python train.py --dataset="simulated fluorescence microscopy of cells" --crop_scale_min=0.8 --num_classes=5 --norm="groupnorm" --depths=[4, 7, 4] --expansion=4 --widths=[32, 48, 72] --init="kaiming_normal" --max_grad_norm=5.0 --batch_size=512 --lr_schedule="linear" --final_lr_fraction=0 --weight_decay=0.02 --adamw_weight_decay_other_params=0.05
Rows from block 4 of a small image classifier, named by matrix and row number. Rows with one number belong to one channel. Each number is 128 + 32 x the weight over its row's rms, rounded and kept within 0 to 255. All counts start at 0. Numbers have three digits each.
After each channel's rows are labels from the 100 images, of 14848, where the channel reaches its highest value: "strongest on" is what is common among them. Only what is clearly more common there than usual is listed. The data: simulated fluorescence microscopy of cells.
# convs0: expand 5x5 conv, stride 2 (model.blocks.4.convs.0.weight, 128x32x5x5, standardized in use, each kernel summed), inputs 0-31
# convs1: project pointwise conv (model.blocks.4.convs.1.weight, 48x128x1x1, standardized in use, transposed), outputs 0-47

convs0.43:100065107192112161124114084134180104090189107103143133129086111111135176129167139110149178131105
convs1.43:165097165117102075104151148106135138147053171096109182168089103143109107152165129158118075164051097136143088138139145081115108141134072123119141
strongest on: yellow stain; few cells; cells: one or two

convs0.6:116121115121119171123088134146113142231079101131106123200130129125112131103106120139202108095119
convs1.6:151135149034097098093090115114123139154135172124159114154143090130153145176074086136109173106179139091114143131118156186128163092075170146133094
strongest on: green stain; few cells; cells: one or two

convs0.36:144138116111076187089082147136072103187099128132153104176129141125120140111116139120221114129110
convs1.36:156141133160177096125082103106104164145166134119153060149123098135126042184114108134127128131191160111101202134113128164133118083125163080135110
strongest on: green stain; few cells; cells: one or two

convs0.58:127159113100124124125180181093104115119085126170112111110180103220098121128128111181137091092137
convs1.58:087166105169228184158103097127148148131164168108152179104110181115098163128102145161138100151086098144129130160090148105107096134140115099172101
strongest on: magenta stain; few cells; cells: one or two; long thin cells

convs0.1:178123096075051154115098147145142124122164174136140149136066174123144145142106134074159102164105
convs1.1:111112128214150117109115164122185112156130056125130060137141122164142124107155104160115170097118123151118091078136205108090117092117124072127134
strongest on: cyan stain; ring around the nucleus

convs0.101:142100136105154130090194123081133091122150126106125182133099217094142094165156109121079127158115
convs1.101:172152154021099101149162090101129152128100132128151143166139081142119125146179150135129149125124133162144118153148149132126153160067083215100113
strongest on: cyan stain; few cells; cells: one or two

convs0.109:118088100102152125105140105116166173159161119137165152093149163115113060205159082125132137102081
convs1.109:089122120072116100147117177172138163138107142142092149109155132112093158123137188131093125074164161113149110095132049131090075106144170203120130
strongest on: cyan stain; few cells; cells: one or two; ring around the nucleus

convs0.44:151124191084090110069136169156185165085141158150130162136102146113133104068113153107086105136143
convs1.44:141146114179140094137121137157133095110097112139123013150170141098142082127141184113099156152114098124157090097156127121100167095083197112109132
strongest on: cyan stain; crowded; cells: ten or more

convs0.17:131147145184091197133116105131116080128112100059105122202091127150134159092130151141170125134091
convs1.17:188127118117062102095115149123126123154130160115113141061105079150181126162095113115131090128138166106148174092123123217106160130128132203135105
strongest on: green stain; few cells; cells: one or two

convs0.14:139161160107169112155120113126138147122120123106125204124082185065185123085102157120066126120110
convs1.14:122130142201096126175096123142137078109146141128119172105133149082098140158146158130101223111108090147117169126154134108089130170216101110133143
strongest on: cyan stain; few cells; cells: one or two

convs0.76:180065168150140091112140087141161078181140095116080111142177135073124116160167129111142127155111
convs1.76:139142149214140070142199140190140137153125139131154147115151156139109059167164175111118089105125116123151153150150091142132210112145101135127123
strongest on: yellow stain; few cells; cells: one or two

convs0.68:150134153132111142121072136140097142182048124108148123176117147125091101118149147132217083132106
convs1.68:129108140193198200136096121147123106115093115112071032099110122099093172158148175133121079127149130146137144112115074115155119116104114141143117
strongest on: green stain; few cells; cells: one or two

convs0.79:112131126111133164136121150101119160183088115106099121199137155149075066119119150147184058146121
convs1.79:159166133225151166087098089120100170149103174103131145100096144159104172150154075148164170128137173125132151123118089124120101115072166115146093
strongest on: green stain; few cells; cells: one or two

convs0.38:149220171072128167146118156097123113134180129138109095175123154099115143081098100097097144102118
convs1.38:138156134139107179169113121106104103130120061145135087163149172185094128135120120089158106181077118111122099124159130203123155201078153161117138
strongest on: red stain; few cells; cells: one or two

convs0.9:142126156152070121139091163208136191139073093077157129130079093144120129137142152145101100145121
convs1.9:127080138134163187141146190088101111155169153123147147173197158150129160126136026079109142157154090156102146107127122138102148099121159106129135
strongest on: red stain; few cells; cells: one or two; long thin cells

convs0.123:145160165152096182147089146155128108142117060103085171176069102148097156165143116140127116082108
convs1.123:129123144026080149126117146103158122170123132126133152102149116111101020156182079132124121090156113090098083149104164124155104142134129137136115
strongest on: green stain; few cells; cells: one or two; ring around the nucleus

convs0.57:119117115200110183130131134110106099173106119098105099210112112120109131099110150143210104111113
convs1.57:177112164160134137118132106119074158144139206104088177153074100156138115173167118131127131122176149125114132218125122113152091092075150123152097
strongest on: green stain; few cells; cells: one or two

convs0.112:173143141145088155113161141114105136127084114150080091169056126116139122141112145093181080193156
convs1.112:123104126186184132067144087150138086100080102140132124106136123248100140119138147098144113131153155127139163093168159169164083120133137138128137
strongest on: green stain; few cells; cells: one or two; fibres

convs0.77:136153141123147098174133102088135139143158102085113164074131210048164137112158139110107105154113
convs1.77:137137102111154032132095129092155099113100133139154239112121123071083127121109126121148151162093097118154066130145136120124138172118087107118141
strongest on: cyan stain; few cells; cells: one or two; long thin cells

convs0.30:187116160118126102076159110104139112126115130145134148094119189093173075161179088085100114170154
convs1.30:106107095039133113136121110152147097105153103149140208146118123072127173136075225121149129115131143109174108178137118133180110126143136139119129
strongest on: cyan stain; few cells; cells: one or two

convs0.4:130093139190136099143067147168183152112121174149160150080131129116095128072095124082163143142091
convs1.4:133147086127183104097119132128077097137136176140104154157119177126087125119132086081152053110101100141105149100167220116152109178148148098120150
strongest on: yellow stain; few cells; cells: one or two; long thin cells

convs0.114:114154113088083169129155133087155130156166170198157147076128127097118103060092135121158126149092
convs1.114:119124106101162110127130099118091133112090087124123060150133162067109150084070166134168134189132126119119174176132170114144081208099133165134136
strongest on: magenta stain; few cells; cells: one or two; long thin cells

convs0.12:113180093061127158122088194119156110134200102104113148165119126080115144119116126131113178147092
convs1.12:100093068095136153102129113137095101088157098155162101159147119151179093096086111091175151069145164138150186097135115108100157207126118148118160
strongest on: red stain; few cells; cells: one or two

convs0.23:187157158067104136091116194141113144111085095125147128127099132124129173097176068134177101130115
convs1.23:132156138166165171148119095119161132130129048129129064123132127146125064171144061118136111105147117117122139041115128168135125098181122193136115
strongest on: red stain; few cells; cells: one or two

convs0.41:136236111112152137169117159099085130144140076106133124141145131161102136083094108154107161113079
convs1.41:104103125155101084171128131181154129100052112146116097061136151125058182117177123139151077171129104144162112125124057128089128138144160114141127
strongest on: red stain; few cells; cells: one or two

convs0.2:130144122142169122098172190179150188180109088088102117119107135173138113126070103097127102093108
convs1.2:108167122048132112124121113138127106121155078135137137141136153080116183126110198138111144055107112126088080131127183139148208076144139154141119
strongest on: green stain; few cells; cells: one or two

convs0.27:148169101093154125142101143113166171146178081119079121118132199117123160089065129143105163142084
convs1.27:116109129059110131152101136091134069116105065117130028155115127112165122142092168118090104093091124131107065090107148136126106132128068095135132
strongest on: red stain; few cells; cells: one or two; long thin cells

convs0.121:153163120108061167159182124093095151117132144088141074130149147113117108099141120131177102196081
convs1.121:130159128174150046122121102105088101104151167163126204101102134144126076116132135118181060130139134107144080097156145184164086168110130135134131
strongest on: few cells; cells: one or two; green stain

convs0.24:124167121048080099118192177101146125105124127207130109099164115164111105136143096155147116125119
convs1.24:111152146166133157148145100088091077135175170105143122130077184159087097175034134141100148161118111146142150115107144078157117108159074147155129
strongest on: magenta stain; few cells; cells: one or two; long thin cells

convs0.37:100148127150179174080099156089066062177151133116138134129072137133129133089106155097151162158137
convs1.37:128108122208142201108136106192157114129034136101131086103143104110169147122159147124152122153110141139129124154125132102128042172155103145127126
strongest on: red stain; few cells; cells: one or two; long thin cells

convs0.19:157114097110158158115116097114128111168109115124081193146093091172104097141168141081206101161128
convs1.19:101126171132132135146236158097112128155177088138134114137122113215103082141146160131102096156204116101142123123109132090127122093154146163137118
strongest on: green stain; few cells; cells: one or two; long thin cells

convs0.92:138152134088119107139193177092111097145108110144105155096200108169164142133092108169086073110137
convs1.92:117114162096111066155149155127149192167129171095130144119138149167065084111074128149175118173105121166135088148129134127107163076152174064131136
strongest on: magenta stain; few cells; cells: one or two; long thin cells

convs0.48:114159157152131136102126087170163124143129165158100195030086137117155095094107153116110105137144
convs1.48:145094141127122141132102171115124136118120096102137035140134134100167068158165060125116174099134114132114134177116075081151176114142065080105135
strongest on: cyan stain; yellow stain

convs0.96:119158149103093174102125094092148117137143147123132098056151194106196092133086162148153110155101
convs1.96:111131098129163165151109123166183127104130178135098115118123108026117119117190185113105101084192158080142106116116073132134140106105095147137116
strongest on: red stain; few cells; cells: one or two; long thin cells

convs0.106:134212112041116169165122120130097125136178095116103129138118133127165191082112106138126138114110
convs1.106:086138108141131108068160132141117139102200140141147182069124098171135184137186103104130166070144143098132072107124107097092117104170176119132145
strongest on: red stain; few cells; cells: one or two

convs0.70:095122117128092126132150160095134208177154123146114103123099142136138160109085102138135033177139
convs1.70:110106103178123143054115107074122148108059131150158195120133133107224112149177142148166105144141162129126105162119135145114105165103146080128133
strongest on: green stain; few cells; cells: one or two; long thin cells

convs0.97:120091128106162099114189075096129094114150103106128160112139213103197116167155114126094137142121
convs1.97:138107125122077083149145129151074122108092063135127215105132076119171129112118134096162152181141103120131136190146124123089077084128101083098120
strongest on: cyan stain; few cells; cells: one or two

convs0.124:139114125116149112120159102111129090103158083075112165104117221137200104170165115124089137129122
convs1.124:115076081065052126119121141131097071130107101156160119132124104050151139087091179100113134097097137129160100165141151091175128128079155124113134
strongest on: cyan stain; few cells; cells: one or two

convs0.47:147147121063098123134098173122180137150138206119173135113067158147120096059130120120134130129096
convs1.47:120137131179135095095092124162183121095140074141131180139167153083117126129128012121140092101114108130145085144128134120113047127120148099114141
strongest on: cyan stain; few cells; cells: one or two

convs0.122:100108146221115122136143074111178116070185098096141156110101090158108144117134142120119165157115
convs1.122:161117172147109122168185121089173137156100117099171125147152105134109106139102010166126096165095102105127122134133098134140210134157116130113132
strongest on: yellow stain; few cells; cells: one or two

convs0.26:113143113151148148111140118096100070119094135176101181120089129128110180080163161124208104097155
convs1.26:129157127126134090138150109086172144136146164117075123203043118144118059120188147110130207134170155109082139129114110082123122130120119146143130
strongest on: green stain; few cells; cells: one or two

convs0.127:142133152124193119129131121075127080089124106119157215092118181133192120138126097111105117138090
convs1.127:121119169135144095170149122185164119121117063130118109121156136175096144096040159120133156120121106125153197100151079137114062127173176115109138
strongest on: cyan stain; few cells; cells: one or two

convs0.72:133060138243111174122110112105145124155140130116105145179113129151094118101100138133153121083110
convs1.72:175146165136127097074104126081142116142123123105122135157051112161126194181109206145134142172104114166125100072122142087110130141130068153147118
strongest on: yellow stain; few cells; cells: one or two

convs0.53:137136121090059138114076163116113120173099135133118150162104084167098136111136135185208096113154
convs1.53:152152151118165106082051135146086139162096089130162094150165081094163098191148165140129145121188132060153097154098099100111130135132160143133096
strongest on: green stain; few cells; cells: one or two; long thin cells

convs0.80:133148130077142090151176117102092092112109114150080118099142190206184132157143115139119083148113
convs1.80:116127143166121155116156135130106130123133207131128254073125107176129143121150206129120097139120132138152120163134109094139123123107058122132118
strongest on: magenta stain; few cells; cells: one or two

convs0.8:125175123066103172110142138121135098134166129102121093166109134025127158106138154153112163176126
convs1.8:120142133129159046099147157116105107119121066148135166175157147116132135134091173072109140084105132054119107132173118103156177122202107150112148
strongest on: red stain; few cells; cells: one or two; long thin cells

convs0.125:153164117079176201130116149096167112094109125051115112153120154137160130156127166101147071128105
convs1.125:123099158063197173119140127173092106149103063134083199115096118203133144129146099113117112113169119113100118107168162153130082121132093111131150
strongest on: green stain; few cells; cells: one or two; fibres

convs0.75:130095131125158117099195098084147077101170113126129174101126198102159097170170101115103143145099
convs1.75:167128155119066111142114133156195105081154081149159133135194127131140053133079166133099146153111103126172135157157068155138140151150093160094146
strongest on: cyan stain; few cells; cells: one or two

convs0.31:151082114192121141152135064091103066143128083107132132144160154167157134084139115144196099119135
convs1.31:119145150131180112136131128156048136141138159132155129124152086155157199131103191169141141098151178109138113185121158172162073135174111181120112
strongest on: green stain; few cells; cells: one or two

convs0.7:135150104078105103139082141162109148188123132112107183171152125110126082135086096183174085097157
convs1.7:115124091064105150122150110084153152160165125129183151137103134051035129130110161125122201110170133138097176126112135119118153082119097106121126
strongest on: green stain; few cells; cells: one or two; long thin cells

convs0.119:111200134128080147199084169154158098116179103068129143102118109087133132097127128155125142152097
convs1.119:101126146093141197120154135162139093122140171128146074154137157146164157118119194116085127106118101111130235139142168117080135168178158138140131
strongest on: few cells; cells: one or two; red stain; long thin cells

convs0.49:118113135087101153111048105167116149180076147135161166121091138110083144155187160165114109138109
convs1.49:141120139130138171114129161131120122137092161133121176160102106064141084122082009116088148166098121144093085107133136121124134140048110109117130
strongest on: yellow stain; few cells; cells: one or two; long thin cells

convs0.28:108133111086083159170132126122139152114183114064142114116130062151108192102125202139126117154117
convs1.28:096116139229154179178159162132117089169084111126164121168123118088181149115115132131125092104139112121132133080135160157152075157151090076130151
strongest on: red stain; few cells; cells: one or two

convs0.104:114154129219109133143109058154139128151143114133108114163107135100108141126107157142190122091053
convs1.104:147144091061124080127112141127149132162132164119136147114100103149127164179201125129113147156138155104095185173122134193110203175094156094136105
strongest on: few cells; cells: one or two; green stain

convs0.111:139078099158124117163156116124172163150116104180104147117178127066120145116124138178046117088117
convs1.111:140118137171130123146115121089086104147064094133170071106122134124120183105093205130106136118149158119133129127147135198129181118086112040115141
strongest on: yellow stain; few cells; cells: one or two; fibres

convs0.102:125079134237108193122103097099170116145144134128122113161153112121099121099102138118173141096101
convs1.102:165134153082107149085156061070090148153113098108112137174096131116104232171123198158127116137143132139116135127122136136105134083131140170158101
strongest on: few cells; cells: one or two; yellow stain; ring around the nucleus

convs0.10:119175126085147104132170149102090126106089113139109120092137166210103098172181100172110087133134
convs1.10:120116113036135140145160150145161169084167185110072156099128117117159136125132082159065112166123113173150181151106145145165133092110157085133111
strongest on: magenta stain; few cells; cells: one or two

convs0.21:197123159098079102119143093160088099129052121130097192155134145140116123097151110155174119135158
convs1.21:137154139103160200111105146120162154122184090129110225159122130071118110122124126123128117149098157140154108173120081198146151158111191112116129
strongest on: green stain; few cells; cells: one or two; fibres

convs0.18:161138114132134142108091113101081095175145153198142127149133110141082091059154098162175106132176
convs1.18:099139130114140102169211135083183159137118138150118123156087142222075064134102085109149127102133145128150175144137102165093099112145103153122133
strongest on: green stain; few cells; cells: one or two; long thin cells

convs0.35:084199148128108071157100148121095106149165118129133168116110156127143143040098154144124095149172
convs1.35:108105119105120083162072161114168111142027137142136048140112147140122094136137082103155119193159139114120073068149111139145111143136134147117157
strongest on: red stain; few cells; cells: one or two; long thin cells

convs0.32:095161083117091102155195235127151074154157116112112133117099099147109117119144109147149116126134
convs1.32:115165134067081123147152065094124108135162081114156151181132134234125179116158047143116134109104108115124147135132152111123121096142113153149124
strongest on: magenta stain; few cells; cells: one or two; long thin cells

convs0.13:099146104183091116145122159140167174153188095139136060123091120153092073117124101089155150163129
convs1.13:140100131044086194150182116136103127112110143122109015153138132144121193106103093079138122143134096142125122129141145146116081110127107092120132
strongest on: few cells; cells: one or two; yellow stain; long thin cells

convs0.98:072107111134138157115126082111135133121105159197146147114118159114063108188163180090079140150144
convs1.98:116084122136124105147116113092184140107150039108117057149138100140108119103117094125195111125146127128120083086110107086155158052152086088132134
strongest on: cyan stain; few cells; cells: one or two

convs0.62:170156103089120099104042179156144143176124124082147188127112123112107150149154111147154082101113
convs1.62:128117124131133095145117122166080131121146166146143169147147144064134143149134231133141220116115123120102171081126121142148164070068123122103126
strongest on: green stain; few cells; cells: one or two; long thin cells

convs0.118:184155100105124154170110133116126147186124093048101128094163069130107114113151130156087161158158
convs1.118:131147105050139119128094163111107145139092151152183115109118147170106145157161093133158095172131155158116214074124176149082086134089101152105149
strongest on: few cells; cells: one or two; red stain; long thin cells

convs0.54:099170090152101165148113158092128117166222081138082133155147121114126105116122088103176159125098
convs1.54:084116123062188109088101107142113128137097153121152067131128143147153040156129079132131102145110148135135125195116075135122161192180123120135126
strongest on: red stain; few cells; cells: one or two

convs0.59:114146084156104137134085168131163136104240100093092129174119108098097138119120135134117172144104
convs1.59:103144117117088140091109113114113118112159127151123159183105107111175164114178041134148171088096132144147136119120086101121120215198119170124150
strongest on: red stain; few cells; cells: one or two

convs0.116:103218100095128154133093156109143115128199111096107134166101130100113137105109137140094201138099
convs1.116:083102141147083088072169126103156136127131153140166135196128100083168114114118196089131137140118133173107180071142127122094207110127119129122163
strongest on: red stain; few cells; cells: one or two

convs0.33:142136109107088178138120179129106133179084188087123119140125108101121166093184132180137092102079
convs1.33:125137146128040115112101139107135126127187137152152166070103103122087141109128122132151188136112137151129164154111086142131213119074205147111126
strongest on: green stain; few cells; cells: one or two

convs0.108:123102105172201080143131132117117122118164152148126118061148204109145093178150093110092120102130
convs1.108:103125106122139137192103133151064093110234083142135178112104107151118177129106192125143106114129143133108120176105073150115184127145147124132114
strongest on: cyan stain; few cells; cells: one or two

convs0.45:113146122140125155123085150105091128163079137111119092192119128149124146077139150148232108084119
convs1.45:144145108213180115129116128167137169135116117118120125085111131058116139128170105146150035097178158125121147159113132170143065115095143112152101
strongest on: green stain; few cells; cells: one or two

convs0.3:110117128137134116116168136095117132135092125203146128125161106131075118104106123131247090104134
convs1.3:112158094109060098110142075135172174113120164122120099128131184102099064127148173142106130127124129166100188124106141123100145144116095219164103
strongest on: magenta stain; few cells; cells: one or two; long thin cells

convs0.34:166141180109078094081094152156180163081114132150172172076097136097131132112119141127099124096172
convs1.34:158138129220092107171126146186151147110164141103118102144153164111125090127168227106126165173126106124144062161124143138127111143170130121111132
strongest on: cyan stain; crowded; cells: ten or more; membrane rim

convs0.63:164166167150097120093093174159188176097102127135140164096054131118131116112134142093116109083166
convs1.63:152126117125186156094124151155139141092071180127144086133188159046156146155107089125129153191107068139148139138157181143141174114160125125110144
strongest on: cyan stain; few cells; cells: one or two; long thin cells

convs0.56:146161139158090211138111148118094134187062106111124135170120075117109129108130146120176079114113
convs1.56:155142125170151120132129144178104119118143183124126088126077118000082127149195131139178113112164151133120153116108101112155151117136134081145117
strongest on: green stain; few cells; cells: one or two

convs0.85:140100136167126159111114184156154197171104117069102066182100099097111127130116145114166104134103
convs1.85:129173100104162105070143121122076102122153094144139090117094143207142075130184095142139051065160123112116146151133162112132125101089170146138126
strongest on: green stain; few cells; cells: one or two

convs0.78:110186110124122103111196214104123129151106112161110108093150108171091090115141116168130082102150
convs1.78:109133099148146151133113118131180158096133134112120116088155142143164155133119120193138170155094110165169090174060102072098142098049153139176088
strongest on: magenta stain; few cells; cells: one or two; long thin cells

convs0.16:117194151124094127140100144112224173105185108127123122143087147115091093102125143113085154131101
convs1.16:133125114106074238134157135151088098137075082126160082161119158148136135125118153100090088177124117114119130127154127131132066147194135167113143
strongest on: red stain; few cells; cells: one or two